config.toml
image_size = 16
levels_per_channel = 4
norm_position = "pre"
bias = "none"
inner_norm = false
drop_path = 0.1
init = "kaiming_normal"
beta2 = 0.95
eps = 1e-08
adamw_lr_other_params = 0.0024
cautious_weight_decay = true
final_lr_fraction = 0
adamw_weight_decay_other_params = 0.05
Rows from block 2 of a small autoregressive pixel model, named by matrix and row number. Rows with one number belong to one neuron. Each number is 200 + 30 x the weight over its row's rms, rounded and kept within 0 to 999. All counts start at 0. After the name is the row's rms in percent of the matrix's.
After each neuron's rows are labels from the 100 images, of 14976, where the neuron reaches its highest value: "strongest on" is what is common among them. Only what is clearly more common there than usual is listed. The data: drawn branching plants. In brackets: how many of the 100.
# fc1: MLP up (model.blocks.2.mlp.fc1.weight, 768x128), inputs 0-127
# fc2: MLP down (model.blocks.2.mlp.fc2.weight, 128x768, transposed), outputs 0-127

fc1.401,102,235,195,233,211,137,195,200,206,208,155,199,229,214,141,223,180,220,195,209,275,203,204,158,190,246,245,216,204,174,196,175,225,230,155,229,224,178,174,143,218,224,189,218,219,166,168,202,226,171,179,197,180,191,181,177,207,216,190,136,178,193,250,204,224,195,185,234,111,221,197,134,245,156,245,212,217,213,231,248,248,216,198,192,166,164,210,230,180,217,239,193,207,170,237,216,171,205,237,177,196,183,195,149,163,183,162,244,235,189,210,172,202,215,188,232,255,187,254,172,248,230,229,244,180,195,212,192,189
fc2.401,107,189,219,144,130,173,205,181,155,172,222,142,252,246,217,198,198,181,239,172,184,194,213,176,171,195,225,155,161,228,203,264,204,182,197,168,194,275,212,214,202,136,250,209,209,186,199,206,173,186,204,210,251,187,262,195,228,202,192,196,205,220,208,186,204,145,270,225,223,201,204,192,222,248,217,198,180,190,187,227,201,213,140,233,231,239,212,231,224,250,186,148,258,186,226,218,233,190,213,200,199,237,159,210,199,187,236,165,164,181,189,218,205,250,255,210,209,167,190,265,186,197,205,157,231,219,182,200,211
strongest on: leaning right (53)

fc1.92,093,204,184,245,248,233,214,198,246,215,196,189,178,180,228,224,244,228,146,162,218,189,196,190,261,194,225,215,190,182,186,221,211,210,195,160,204,228,156,206,248,205,239,196,232,204,179,176,247,208,209,174,173,192,239,154,172,257,243,207,217,226,233,217,227,212,198,179,234,211,254,127,219,190,166,189,215,223,157,174,193,188,142,204,179,235,220,159,185,269,224,179,154,228,245,171,163,216,213,117,161,205,177,177,187,250,242,192,215,193,210,181,210,157,213,238,223,197,186,169,205,165,220,213,189,262,180,238,221
fc2.92,092,179,182,188,224,275,220,196,216,200,204,179,196,213,198,166,231,88,173,226,148,189,234,225,206,191,178,149,168,169,191,187,200,228,199,140,249,193,207,188,180,173,189,199,200,210,196,189,232,87,187,238,200,238,233,242,222,241,214,197,167,161,190,239,195,202,184,199,178,210,130,204,213,190,183,204,200,199,204,170,173,242,214,201,168,214,191,251,159,171,218,251,203,217,241,189,184,241,212,175,197,226,243,245,222,205,159,190,237,232,201,225,129,197,213,219,180,198,184,179,187,212,206,213,199,199,178,233,143
strongest on: green leaves (37)

fc1.613,106,176,172,158,184,181,174,203,163,185,186,168,187,153,178,228,150,224,219,225,190,189,265,144,195,206,180,254,228,208,201,211,187,236,178,214,261,223,208,208,191,179,239,251,187,178,195,195,213,182,146,172,197,165,214,164,184,189,196,180,187,182,142,185,168,207,174,213,182,166,162,159,139,178,200,209,203,192,211,197,184,209,191,225,200,239,179,162,172,257,186,191,249,242,229,157,209,184,193,179,180,246,118,277,202,196,217,196,193,235,199,269,168,170,232,165,218,231,156,197,226,180,222,234,253,196,158,222,225
fc2.613,106,140,250,215,198,201,185,213,178,167,197,230,166,185,202,171,123,216,177,220,168,132,210,203,178,173,164,143,204,167,218,198,214,253,172,248,193,162,217,223,231,184,158,239,189,194,213,185,228,193,181,196,185,216,215,213,236,194,225,193,204,244,174,155,224,128,217,191,171,185,216,195,229,194,197,204,198,240,213,238,185,181,199,183,208,232,203,151,215,198,227,162,248,216,195,194,169,167,165,218,201,226,243,231,179,171,203,207,233,225,248,154,128,208,258,234,197,273,205,150,202,178,207,158,238,177,188,170,150
strongest on: three-way forks (94); wide (91)

fc1.221,101,190,203,244,229,209,188,203,236,199,225,228,218,165,176,171,189,279,198,218,222,188,186,215,225,232,215,215,206,266,205,215,152,198,249,212,220,186,181,183,216,176,167,216,221,195,194,228,253,148,212,258,212,214,178,181,181,244,234,238,240,213,185,159,232,233,253,245,185,196,226,223,172,207,251,158,192,168,175,217,233,193,165,227,226,168,224,238,170,115,171,201,182,175,160,197,166,138,182,216,210,207,186,187,165,177,241,163,212,206,215,178,248,193,185,188,141,212,181,217,236,194,242,167,186,257,191,257,200
fc2.221,111,192,194,163,154,183,187,185,206,205,206,201,222,201,195,174,242,215,201,209,124,142,225,194,215,216,117,205,175,187,229,213,204,218,131,199,240,233,208,196,198,195,204,253,166,206,237,168,210,233,179,229,187,224,211,152,209,212,168,228,182,187,237,176,192,178,191,182,187,142,196,137,204,126,235,193,203,232,169,162,190,192,195,172,262,208,213,155,250,157,190,170,274,174,187,193,170,221,197,206,203,198,207,174,256,218,193,148,205,191,236,183,174,209,281,172,188,170,259,186,179,195,233,176,202,194,159,197,217
strongest on: two-way forks (86); drooping (42)

fc1.146,103,182,188,184,246,234,224,187,219,228,188,191,201,213,243,181,166,235,201,198,230,207,211,145,220,258,230,225,231,190,169,220,228,200,208,200,184,132,196,172,210,234,214,171,234,232,222,198,207,216,207,185,204,225,158,223,218,234,168,202,210,219,199,125,256,211,230,272,177,236,238,131,193,186,214,200,229,214,160,204,226,231,205,231,198,204,199,197,174,209,180,224,169,181,256,226,123,218,257,169,163,190,247,202,141,151,165,194,258,185,188,188,189,188,164,210,161,212,222,127,231,181,220,237,201,233,178,202,191
fc2.146,120,186,212,191,185,189,164,199,209,193,159,239,221,191,164,218,293,164,162,178,182,184,227,175,212,140,193,187,198,186,200,227,192,186,153,190,219,213,191,196,147,184,151,244,135,193,211,249,209,195,196,178,202,189,247,175,143,216,241,198,220,196,216,214,175,235,218,237,211,243,176,239,169,223,162,232,148,207,189,179,222,194,184,193,253,192,234,226,156,177,211,182,153,189,208,236,251,201,211,222,224,240,173,194,213,240,195,195,152,220,184,155,203,195,232,169,243,168,180,256,214,237,195,127,234,249,168,244,210
strongest on: leaning right (55)

fc1.319,092,195,186,150,238,145,221,192,230,244,157,203,185,124,196,172,210,236,197,196,173,244,214,164,241,218,268,182,141,199,189,183,198,173,178,161,224,166,170,142,211,211,188,198,243,197,193,216,177,226,187,204,129,219,231,202,234,251,210,196,168,220,184,166,244,185,179,236,200,216,187,139,221,213,143,217,204,201,196,198,221,274,175,193,220,231,198,243,206,194,183,179,185,182,222,181,210,170,241,187,183,168,173,183,229,221,184,207,222,173,184,270,184,224,185,236,168,172,194,184,215,195,231,172,219,247,152,198,129
fc2.319,103,186,238,246,207,207,143,201,212,200,204,232,216,234,190,188,190,152,149,230,256,213,248,221,173,161,197,196,227,211,235,208,137,213,190,293,223,170,200,224,154,167,154,216,186,214,197,205,159,222,238,190,204,232,204,203,209,196,226,211,184,178,177,162,198,158,177,191,198,215,197,222,207,239,201,214,234,131,195,168,172,237,176,232,187,200,221,219,184,141,199,200,167,164,177,253,208,231,187,295,205,197,159,192,216,204,222,194,184,232,158,237,187,160,235,227,187,181,225,157,202,226,161,237,238,189,264,190,208
strongest on: narrow (44)

fc1.294,111,230,164,169,198,239,151,177,229,200,194,215,223,236,147,173,211,193,197,159,213,168,161,224,245,179,179,245,228,270,194,223,222,133,223,175,213,219,175,177,225,200,151,227,250,240,166,199,249,245,221,245,187,164,192,221,219,206,187,245,232,228,125,227,250,146,205,212,165,176,220,212,177,195,231,232,252,189,165,201,266,182,259,238,238,186,229,198,195,240,203,189,189,155,169,253,223,178,236,229,200,204,197,183,213,188,198,229,183,185,191,187,215,191,208,229,223,246,196,176,232,226,195,192,168,215,230,212,206
fc2.294,123,183,184,231,219,231,157,190,289,153,174,176,171,200,207,190,205,226,193,167,195,171,184,243,94,181,217,220,217,199,180,125,218,216,198,183,202,180,136,175,198,223,225,234,222,196,219,175,219,213,233,127,201,207,190,163,172,205,200,168,212,190,214,183,147,161,205,202,183,198,201,196,208,226,209,197,188,225,236,145,191,186,243,244,137,268,224,181,193,178,237,233,231,211,203,225,151,164,172,203,213,200,213,246,245,189,223,247,198,208,204,201,171,192,193,204,163,234,223,178,163,218,189,161,180,159,202,244,233
strongest on: three-way forks (100); wide (56)

fc1.728,099,218,232,201,198,178,218,206,204,139,203,172,178,197,194,223,149,171,185,157,192,225,224,184,228,280,207,234,227,219,172,200,187,224,203,212,219,227,206,145,209,258,160,179,233,193,182,247,127,193,170,190,204,219,232,224,132,165,192,128,211,147,197,175,192,215,173,237,225,163,229,197,190,187,195,186,224,150,194,174,187,166,156,198,241,230,191,172,224,223,151,209,229,189,279,207,190,193,234,215,138,183,190,246,183,176,217,180,204,183,207,209,206,166,165,232,154,159,183,173,250,246,193,224,204,176,195,210,156
fc2.728,092,187,136,184,261,201,196,186,189,227,223,220,120,187,216,137,246,196,198,230,213,190,224,199,203,202,195,203,193,216,197,222,157,187,234,199,220,132,177,203,220,211,232,186,211,217,216,204,160,166,203,210,163,161,284,147,217,196,233,197,241,160,221,201,225,183,168,218,156,197,207,165,212,160,201,183,241,259,198,184,215,139,207,211,209,202,262,188,197,182,130,229,259,173,189,171,193,168,165,220,205,182,147,192,217,162,179,226,219,207,216,208,235,173,223,154,250,207,212,151,156,198,202,200,192,157,161,175,186
strongest on: leaning right (57); white flowers (45); bare (38)

fc1.162,097,208,184,186,155,218,178,169,178,198,187,254,235,205,202,211,215,223,227,192,186,154,169,221,196,199,173,171,181,253,172,179,160,195,192,243,256,238,246,239,178,189,133,217,191,189,244,221,246,285,171,195,210,231,239,199,163,156,201,208,208,206,200,213,162,175,214,171,243,186,203,296,213,179,201,194,223,140,222,201,216,195,151,180,215,230,231,215,213,226,177,243,183,200,227,172,211,176,202,245,220,190,179,212,268,197,222,166,212,153,203,217,222,228,216,204,176,211,224,238,222,215,234,157,231,154,223,221,138
fc2.162,094,170,255,179,198,173,212,218,206,194,219,170,216,208,205,206,221,187,171,176,202,216,248,177,196,184,231,237,195,146,184,255,210,214,223,132,207,173,195,166,184,188,208,82,223,179,192,184,195,168,200,210,203,181,229,157,166,215,206,179,231,186,222,208,190,190,181,233,139,197,178,187,172,203,208,160,147,254,197,180,217,220,228,207,221,211,179,207,128,195,213,186,285,167,208,186,184,217,176,132,170,204,224,230,165,174,164,235,192,209,185,173,191,215,142,271,219,211,213,168,219,179,182,223,241,253,189,221,233
strongest on: two-way forks (93); leaning right (75)

fc1.746,101,204,246,180,141,218,186,223,150,194,243,207,185,146,167,175,168,179,240,221,216,215,206,188,226,232,202,243,173,176,233,229,133,184,240,233,190,171,246,211,186,268,219,166,193,183,216,193,189,203,173,238,194,182,145,222,153,202,170,172,226,249,199,196,160,249,224,220,233,233,221,188,246,224,193,218,240,195,159,215,175,207,190,211,259,198,204,215,216,214,194,166,147,199,218,160,159,236,269,237,210,208,218,200,175,219,186,177,193,190,186,142,174,262,195,212,163,155,248,145,216,186,230,188,209,179,192,185,166
fc2.746,105,209,178,255,198,189,209,188,214,129,184,230,182,187,186,273,279,193,236,228,164,194,194,229,205,182,202,198,145,224,170,223,195,185,223,177,258,223,257,195,284,196,187,217,189,202,227,213,197,233,235,243,241,216,201,247,190,153,195,196,147,174,162,212,244,163,184,131,211,200,187,189,252,221,179,178,196,186,250,171,205,192,199,213,225,177,193,207,189,176,177,218,208,161,169,202,208,211,194,162,181,247,169,178,232,220,216,183,233,207,202,201,183,112,203,182,202,234,164,224,195,189,230,193,128,168,176,180,195
strongest on: narrow (37)

fc1.296,101,172,164,275,200,224,203,194,219,201,159,251,208,177,211,250,155,289,262,224,200,191,178,178,253,183,229,190,184,249,170,213,207,192,219,252,175,183,193,160,180,203,173,220,216,154,277,186,173,234,218,163,165,149,183,253,239,246,172,146,183,249,210,189,197,175,192,188,207,217,206,218,237,197,192,200,216,235,179,252,199,187,199,219,207,192,220,234,145,192,186,203,146,205,156,215,174,200,220,164,198,204,176,174,202,189,251,172,247,160,206,193,209,178,180,211,178,226,144,194,241,233,215,180,195,227,204,188,211
fc2.296,097,254,245,204,140,203,188,204,184,128,224,167,200,202,190,154,179,166,167,239,165,213,274,221,158,213,203,157,188,142,161,262,221,254,192,237,241,172,218,219,164,209,180,223,201,202,165,202,178,204,190,213,250,190,176,157,148,178,196,249,197,210,180,226,202,220,216,236,187,133,167,168,228,177,176,182,145,222,189,196,162,234,218,168,186,207,197,249,199,229,224,152,225,221,267,185,246,197,207,224,195,217,214,168,179,178,176,227,175,160,191,254,219,194,221,197,231,245,191,196,204,203,228,199,199,207,167,178,197
strongest on: leaning right (51); red berries (39)

fc1.751,085,193,198,231,197,265,160,213,175,250,182,276,176,243,245,234,188,235,221,250,189,198,213,163,217,245,185,210,168,208,194,224,183,190,185,167,166,195,184,177,253,225,247,242,251,260,215,209,194,174,153,217,231,152,205,184,211,173,159,215,200,242,204,200,157,214,213,250,163,207,149,182,210,227,187,161,164,196,220,190,176,154,155,200,141,227,174,223,183,178,187,238,242,178,155,208,230,214,223,207,199,243,218,161,167,198,158,223,186,215,228,195,207,267,194,203,226,175,160,171,209,211,214,207,188,251,187,226,239
fc2.751,083,186,256,187,201,213,231,213,222,150,190,197,237,237,155,191,135,182,236,205,201,142,199,169,189,176,227,207,196,230,143,215,201,160,193,276,193,193,223,203,183,158,223,174,169,213,198,162,201,181,228,205,213,222,178,196,184,215,211,171,200,174,211,241,263,190,205,185,223,206,229,181,142,166,204,192,222,232,195,211,188,214,242,217,271,152,169,174,248,208,219,201,171,192,175,198,182,205,119,188,203,127,175,244,220,237,247,221,214,220,200,215,197,244,174,215,193,232,231,211,118,195,168,158,227,173,213,166,182
strongest on: green leaves (36)

fc1.23,103,197,207,163,216,197,247,270,206,207,202,200,142,228,180,218,238,189,141,213,167,191,163,192,201,185,186,218,178,234,186,210,134,153,268,179,173,223,174,182,237,176,197,187,196,134,238,184,193,201,222,185,204,229,168,146,178,242,227,213,259,165,144,201,244,187,149,252,166,189,236,206,181,161,243,208,218,195,220,186,199,170,183,203,219,164,234,175,174,216,243,207,203,209,192,190,249,225,207,214,275,201,241,159,164,207,206,232,207,147,202,235,235,216,212,209,178,181,222,160,205,149,190,187,212,199,210,221,148
fc2.23,087,192,199,229,192,194,200,179,226,218,188,172,166,218,189,155,171,194,187,260,204,181,156,265,161,195,185,158,185,175,197,220,217,173,169,145,274,213,159,235,176,261,152,219,197,194,193,171,239,155,162,185,176,219,186,205,223,194,201,208,185,151,268,209,193,172,189,195,198,173,118,194,243,200,226,200,244,215,235,192,198,225,173,194,156,203,217,223,240,196,216,229,219,174,256,205,168,156,203,168,233,225,205,228,213,172,199,213,175,238,158,241,199,207,245,160,225,170,199,159,204,264,156,219,158,152,188,208,184
strongest on: narrow (88); green leaves (36)

fc1.701,090,185,171,194,198,217,233,227,268,208,167,230,211,193,172,225,180,183,219,209,240,241,195,198,131,122,203,220,207,201,250,189,220,176,213,205,175,238,171,239,184,163,175,151,220,194,214,144,183,219,282,180,197,207,235,277,150,212,134,232,204,199,207,220,235,237,188,186,151,185,178,167,134,232,228,161,215,217,220,184,218,191,207,172,217,219,171,165,198,192,211,142,188,193,210,233,222,217,193,252,182,201,169,159,166,203,215,210,195,232,160,218,223,173,206,212,184,170,239,163,201,185,273,205,206,196,204,183,182
fc2.701,086,207,182,170,191,210,139,214,244,194,297,246,183,170,224,237,169,235,170,163,220,176,175,194,224,199,226,182,230,137,156,195,213,259,191,191,192,196,192,274,220,161,202,158,218,191,198,199,188,155,228,203,176,229,200,177,261,182,209,183,189,206,189,192,208,200,176,275,184,210,169,205,223,256,211,215,233,183,203,181,159,216,201,189,207,169,219,182,204,252,173,186,205,222,178,275,185,184,204,178,183,196,167,178,212,187,154,202,157,209,190,216,214,196,175,152,218,206,201,195,201,266,192,181,255,228,251,135,239
strongest on: night (97); bare (53)

fc1.532,115,158,181,171,196,222,204,176,219,223,214,194,224,248,216,176,202,207,225,175,186,170,218,203,200,224,205,194,160,124,282,154,137,181,179,201,239,206,207,203,165,236,183,172,233,187,188,147,165,202,169,194,186,205,197,197,168,166,200,142,186,229,231,249,220,210,252,187,199,242,193,204,222,167,186,236,229,110,187,245,173,144,183,216,231,195,204,162,195,223,193,158,175,218,171,201,170,203,216,202,181,222,197,203,213,193,190,114,155,185,208,173,229,204,253,198,219,146,226,203,193,181,247,196,171,167,247,162,172
fc2.532,107,241,150,203,191,203,222,160,206,214,101,197,204,183,207,170,258,137,218,192,185,222,175,236,146,200,218,159,180,219,125,203,208,210,207,139,176,155,227,198,258,206,210,216,178,219,166,263,217,213,187,171,202,198,206,225,216,191,163,183,172,176,206,211,221,228,158,220,205,133,168,231,185,196,196,201,180,234,179,201,191,239,168,239,211,175,226,163,184,235,248,195,217,206,216,149,186,239,163,200,181,213,224,180,235,261,212,213,225,229,214,218,182,167,233,188,188,215,201,186,189,262,167,192,175,211,128,205,169
strongest on: two-way forks (96); leaning right (91)

fc1.430,110,198,253,211,205,218,152,179,173,209,209,183,195,244,153,252,208,200,152,184,191,243,253,190,201,155,218,224,159,162,249,235,204,177,182,214,217,199,198,199,170,186,186,145,192,213,162,254,248,172,200,193,249,251,216,218,188,213,196,217,195,182,231,176,190,140,168,206,224,220,186,164,243,189,221,228,112,187,243,211,199,198,172,92,187,237,206,193,206,177,201,188,206,242,224,183,224,152,211,196,158,184,207,202,157,146,242,166,231,221,191,204,219,266,204,225,222,229,178,207,172,243,211,181,211,211,205,215,199
fc2.430,113,169,191,219,176,232,210,199,247,204,175,194,183,146,187,246,167,159,144,254,195,155,166,238,168,195,195,219,204,181,190,162,191,150,144,234,195,144,216,235,190,180,193,235,194,199,259,188,251,229,229,182,162,184,206,220,209,150,179,205,158,175,187,196,227,282,223,200,205,180,175,171,165,173,204,198,234,181,230,145,209,189,188,239,190,205,209,216,157,169,182,153,173,164,176,179,208,237,172,187,236,230,255,170,217,222,203,266,164,210,159,167,222,165,247,195,191,194,201,209,223,205,145,182,180,180,247,205,177
strongest on: two-way forks (71); wide (66); bare (47)

fc1.347,101,248,217,207,168,186,178,212,233,225,151,216,188,186,191,214,139,189,172,181,177,258,233,227,187,196,234,210,183,209,203,165,151,207,177,210,229,194,175,228,175,157,244,174,157,156,146,218,198,217,193,204,204,213,277,205,303,207,222,203,186,141,257,184,206,137,191,186,186,221,201,209,234,224,156,239,163,156,190,205,193,193,202,200,174,192,183,237,159,178,208,202,174,172,153,201,212,180,150,159,164,177,188,242,209,256,236,153,222,192,187,252,187,228,187,180,171,191,164,168,194,160,181,193,198,209,228,192,167
fc2.347,104,118,196,186,191,197,204,246,233,188,207,176,239,245,192,119,209,186,212,244,211,178,184,176,204,199,187,211,172,211,152,222,210,188,249,223,201,200,245,215,185,160,199,195,181,176,230,172,113,213,183,206,190,183,181,142,176,177,158,236,205,275,157,204,155,234,190,175,176,223,244,224,110,212,237,160,197,155,164,182,190,203,160,217,185,184,206,176,180,201,190,157,215,214,237,238,221,177,219,245,188,215,195,196,182,220,224,229,207,207,204,210,182,261,174,208,179,181,184,216,196,206,226,185,156,154,226,251,231
strongest on: two-way forks (92); drooping (42)

fc1.270,083,221,213,147,239,224,172,173,200,202,198,191,191,205,207,220,149,163,177,200,183,171,200,198,210,232,174,245,166,188,181,158,253,211,189,159,165,255,160,168,180,226,199,220,222,210,177,214,202,240,235,164,205,163,189,258,190,199,204,176,215,207,201,220,219,211,183,183,185,250,189,168,175,234,235,174,187,172,252,203,201,201,176,182,200,151,273,169,207,128,234,183,142,179,176,243,154,136,197,242,204,172,175,214,219,212,139,252,201,181,226,247,132,188,202,231,159,183,168,176,178,210,173,171,195,243,235,188,227
fc2.270,087,221,177,206,165,155,208,199,153,189,173,202,130,176,171,198,235,171,196,241,220,196,178,212,179,218,217,189,200,180,179,196,172,250,258,249,150,182,264,205,178,167,215,179,204,198,232,222,194,205,201,235,183,143,246,259,100,187,191,175,204,187,184,143,156,173,190,196,220,228,217,215,224,234,192,155,169,204,206,209,218,230,228,167,172,234,152,130,180,203,209,211,231,230,293,229,192,204,207,231,214,184,177,188,195,198,136,211,241,225,211,182,217,170,203,206,216,200,184,156,216,206,235,225,215,167,200,209,218
strongest on: leaning right (51)

fc1.574,111,216,167,164,206,249,164,139,226,196,180,194,202,184,176,200,175,194,186,204,202,198,202,160,210,264,168,229,232,222,212,248,183,197,171,156,240,211,192,274,198,188,181,201,224,298,170,222,260,207,214,192,222,207,182,196,220,218,166,292,207,224,176,203,200,209,187,177,146,144,199,203,214,178,210,217,189,195,172,145,204,193,253,210,206,230,237,186,175,193,186,261,209,179,200,184,255,216,222,203,184,227,215,203,194,217,227,207,221,165,245,190,210,225,191,214,205,246,201,166,171,277,190,198,138,186,193,221,140
fc2.574,106,158,192,285,190,189,232,253,208,186,163,190,179,206,213,230,194,213,171,188,233,235,193,187,180,186,229,180,173,168,184,168,240,186,213,193,154,135,195,199,228,246,162,195,206,207,130,223,201,244,183,199,169,176,172,301,187,168,219,139,182,210,197,175,227,187,208,203,113,203,211,201,203,186,211,206,176,255,187,172,185,205,202,189,190,165,191,180,151,163,247,190,176,196,180,198,181,215,180,215,227,176,188,212,218,222,209,221,194,201,164,200,190,177,203,183,169,219,206,167,231,268,201,185,117,230,245,252,228
strongest on: three-way forks (98); wide (43)

fc1.298,099,232,192,181,214,212,164,220,217,229,271,240,256,218,203,209,210,265,196,225,258,202,140,195,210,223,208,238,255,232,217,215,198,162,212,228,211,211,206,258,240,179,227,202,216,168,205,154,257,183,198,259,199,182,188,264,202,192,206,228,184,215,241,151,202,200,231,201,199,191,209,259,190,146,260,198,189,172,231,204,217,194,191,197,156,187,169,217,192,172,198,223,226,189,132,211,195,141,216,213,170,196,219,250,187,160,207,242,262,202,179,173,237,208,198,268,200,203,194,225,168,241,210,205,222,191,154,199,213
fc2.298,102,232,166,220,204,204,147,166,147,218,200,188,235,233,164,173,205,173,243,161,201,191,224,215,208,184,184,156,179,237,233,195,152,207,226,199,192,224,211,163,179,198,193,236,173,245,203,196,190,181,185,181,211,205,267,147,190,190,204,162,194,183,190,207,179,193,149,174,194,273,176,145,241,254,158,185,235,266,161,210,192,206,182,187,258,140,221,210,207,169,160,266,155,173,199,165,208,257,210,229,203,222,149,190,226,204,240,199,132,181,208,178,207,209,228,168,197,154,192,189,181,144,205,209,224,209,221,224,199
strongest on: two-way forks (100); leaning right (38)

fc1.183,102,215,199,197,175,229,196,229,167,221,192,259,209,255,185,219,123,205,163,217,171,192,239,147,216,274,197,204,227,218,214,198,206,193,197,176,193,189,158,260,190,214,203,190,157,261,228,179,190,206,189,163,117,243,164,210,227,216,170,241,211,171,191,226,212,179,167,191,204,201,265,156,185,145,207,125,207,183,243,215,236,206,229,235,212,187,194,243,189,199,211,194,177,209,214,240,193,260,200,248,178,224,166,209,176,227,246,202,192,194,222,220,204,208,252,182,223,287,227,202,207,181,185,193,213,181,207,196,202
fc2.183,103,186,211,204,244,196,211,176,241,196,183,209,194,201,200,208,182,211,184,136,210,208,201,306,167,245,204,165,218,212,212,174,173,219,219,225,206,229,191,198,236,253,197,196,239,189,165,139,215,221,267,234,185,240,197,174,155,148,151,256,220,218,209,183,210,198,229,229,213,242,144,212,215,212,207,221,214,240,168,181,264,232,219,161,203,198,197,229,263,176,223,212,244,206,226,236,192,207,165,247,170,203,215,198,219,162,215,123,230,226,193,181,165,219,197,162,167,192,165,165,219,226,163,220,234,191,197,217,176
strongest on: three-way forks (100); bare (96)

fc1.568,101,195,201,260,180,203,181,235,159,169,145,209,213,225,219,304,221,219,228,267,211,177,173,226,178,206,214,194,194,176,171,177,220,163,181,171,234,211,169,200,232,194,206,192,226,136,225,201,213,192,165,208,162,230,149,217,200,220,172,172,198,253,210,184,261,229,187,151,199,270,182,198,234,182,204,151,238,178,175,236,201,237,181,217,238,166,226,205,214,245,205,213,201,250,209,176,229,220,176,179,172,239,188,163,254,179,200,176,176,175,206,184,188,206,161,217,205,179,208,197,278,206,239,173,164,161,223,210,202
fc2.568,085,172,166,199,171,204,203,210,245,236,216,166,190,159,176,187,201,144,171,209,213,174,195,202,147,179,175,163,233,174,164,227,176,223,247,198,162,216,228,188,180,260,204,229,181,175,191,189,172,227,210,188,216,165,200,154,202,160,196,235,150,192,199,209,206,198,230,163,177,205,205,210,187,201,202,201,202,298,195,180,269,187,211,120,167,217,190,153,152,165,178,226,195,178,201,247,218,191,135,210,229,162,206,181,141,187,210,203,223,258,262,201,244,220,234,162,259,223,190,175,175,161,191,189,235,196,192,210,197
strongest on: leaning right (80); green leaves (41)

fc1.7,099,174,255,197,178,252,177,183,203,163,208,170,222,195,178,235,146,153,168,195,196,213,235,212,201,186,199,231,169,183,218,200,181,166,194,155,261,163,232,213,250,201,144,232,198,225,153,185,193,123,223,202,216,212,167,266,172,184,198,159,205,184,178,159,166,185,189,149,156,209,217,198,205,221,234,212,199,182,245,209,226,188,179,244,239,247,195,196,217,135,260,243,193,200,228,256,198,206,212,206,171,198,193,210,213,165,171,155,195,235,211,163,195,202,220,200,151,253,201,162,183,161,219,221,172,221,194,263,230
fc2.7,095,205,198,173,142,208,158,227,227,218,210,241,188,222,215,184,207,140,247,226,185,220,201,310,226,177,205,212,173,198,231,114,214,169,211,216,168,200,177,200,179,194,241,151,171,192,200,221,153,238,180,197,169,204,170,207,213,220,185,167,243,203,192,192,180,217,165,187,165,213,199,243,201,243,217,184,216,261,221,127,230,166,175,182,191,239,165,153,182,204,163,176,212,180,211,175,210,177,174,207,235,269,164,207,191,205,165,231,212,200,243,216,197,204,218,201,188,182,192,196,185,246,210,169,229,222,166,173,121
strongest on: leaning right (41)

fc1.223,091,231,177,227,192,182,181,235,192,207,192,172,257,242,216,204,216,164,211,163,200,194,217,168,206,182,198,237,186,197,215,206,124,214,211,186,150,200,150,202,207,274,168,224,190,209,201,168,229,198,205,223,146,191,215,160,212,190,262,237,214,159,196,163,217,203,210,191,167,230,247,162,257,183,140,209,265,190,139,179,226,202,204,195,248,215,178,202,177,232,208,197,238,200,256,217,199,193,165,213,186,209,254,192,211,133,239,180,172,163,165,206,213,201,226,174,122,183,220,257,186,212,218,238,192,216,147,188,204
fc2.223,093,259,206,209,214,191,252,209,207,247,234,239,177,187,196,231,191,220,225,196,269,188,176,173,180,176,223,222,171,214,141,272,225,160,244,224,186,187,161,242,205,154,170,153,188,189,201,224,173,236,211,175,153,215,170,254,219,211,136,176,156,208,187,243,144,171,239,240,201,246,174,246,170,185,232,197,228,206,206,156,207,186,189,207,167,194,204,207,190,203,183,159,209,208,207,175,213,152,219,154,254,200,194,197,166,223,182,216,231,188,214,182,209,230,232,222,202,216,190,239,167,179,158,201,172,167,205,114,203
strongest on: night (65)

fc1.301,096,241,179,244,192,242,194,203,153,193,200,219,189,265,163,245,221,219,173,230,177,200,137,217,231,180,202,169,171,218,205,194,191,263,187,207,210,283,189,187,184,193,167,250,194,250,179,232,230,163,207,196,220,261,230,197,202,149,188,193,180,159,221,261,205,167,186,180,204,179,187,250,187,196,167,175,216,184,206,213,149,177,201,204,251,209,170,216,167,213,212,163,196,209,209,181,220,175,193,235,231,173,184,210,215,242,191,195,174,187,293,240,231,187,190,271,179,186,176,185,189,217,192,178,277,168,216,236,198
fc2.301,108,122,191,135,141,204,180,237,195,172,184,180,195,197,221,220,185,199,251,174,198,180,242,143,202,175,223,214,163,196,192,198,216,184,200,186,199,150,221,221,241,214,93,156,239,165,193,202,198,200,249,150,192,194,191,236,195,164,204,222,183,209,158,216,204,229,180,224,150,238,215,174,189,217,236,238,160,151,154,138,200,202,154,191,161,201,208,191,193,212,212,236,226,152,183,159,196,246,181,179,185,206,262,242,221,195,197,188,185,246,178,186,197,210,166,212,212,189,216,180,142,206,191,160,159,224,211,216,216
strongest on: two-way forks (93); leaning left (67)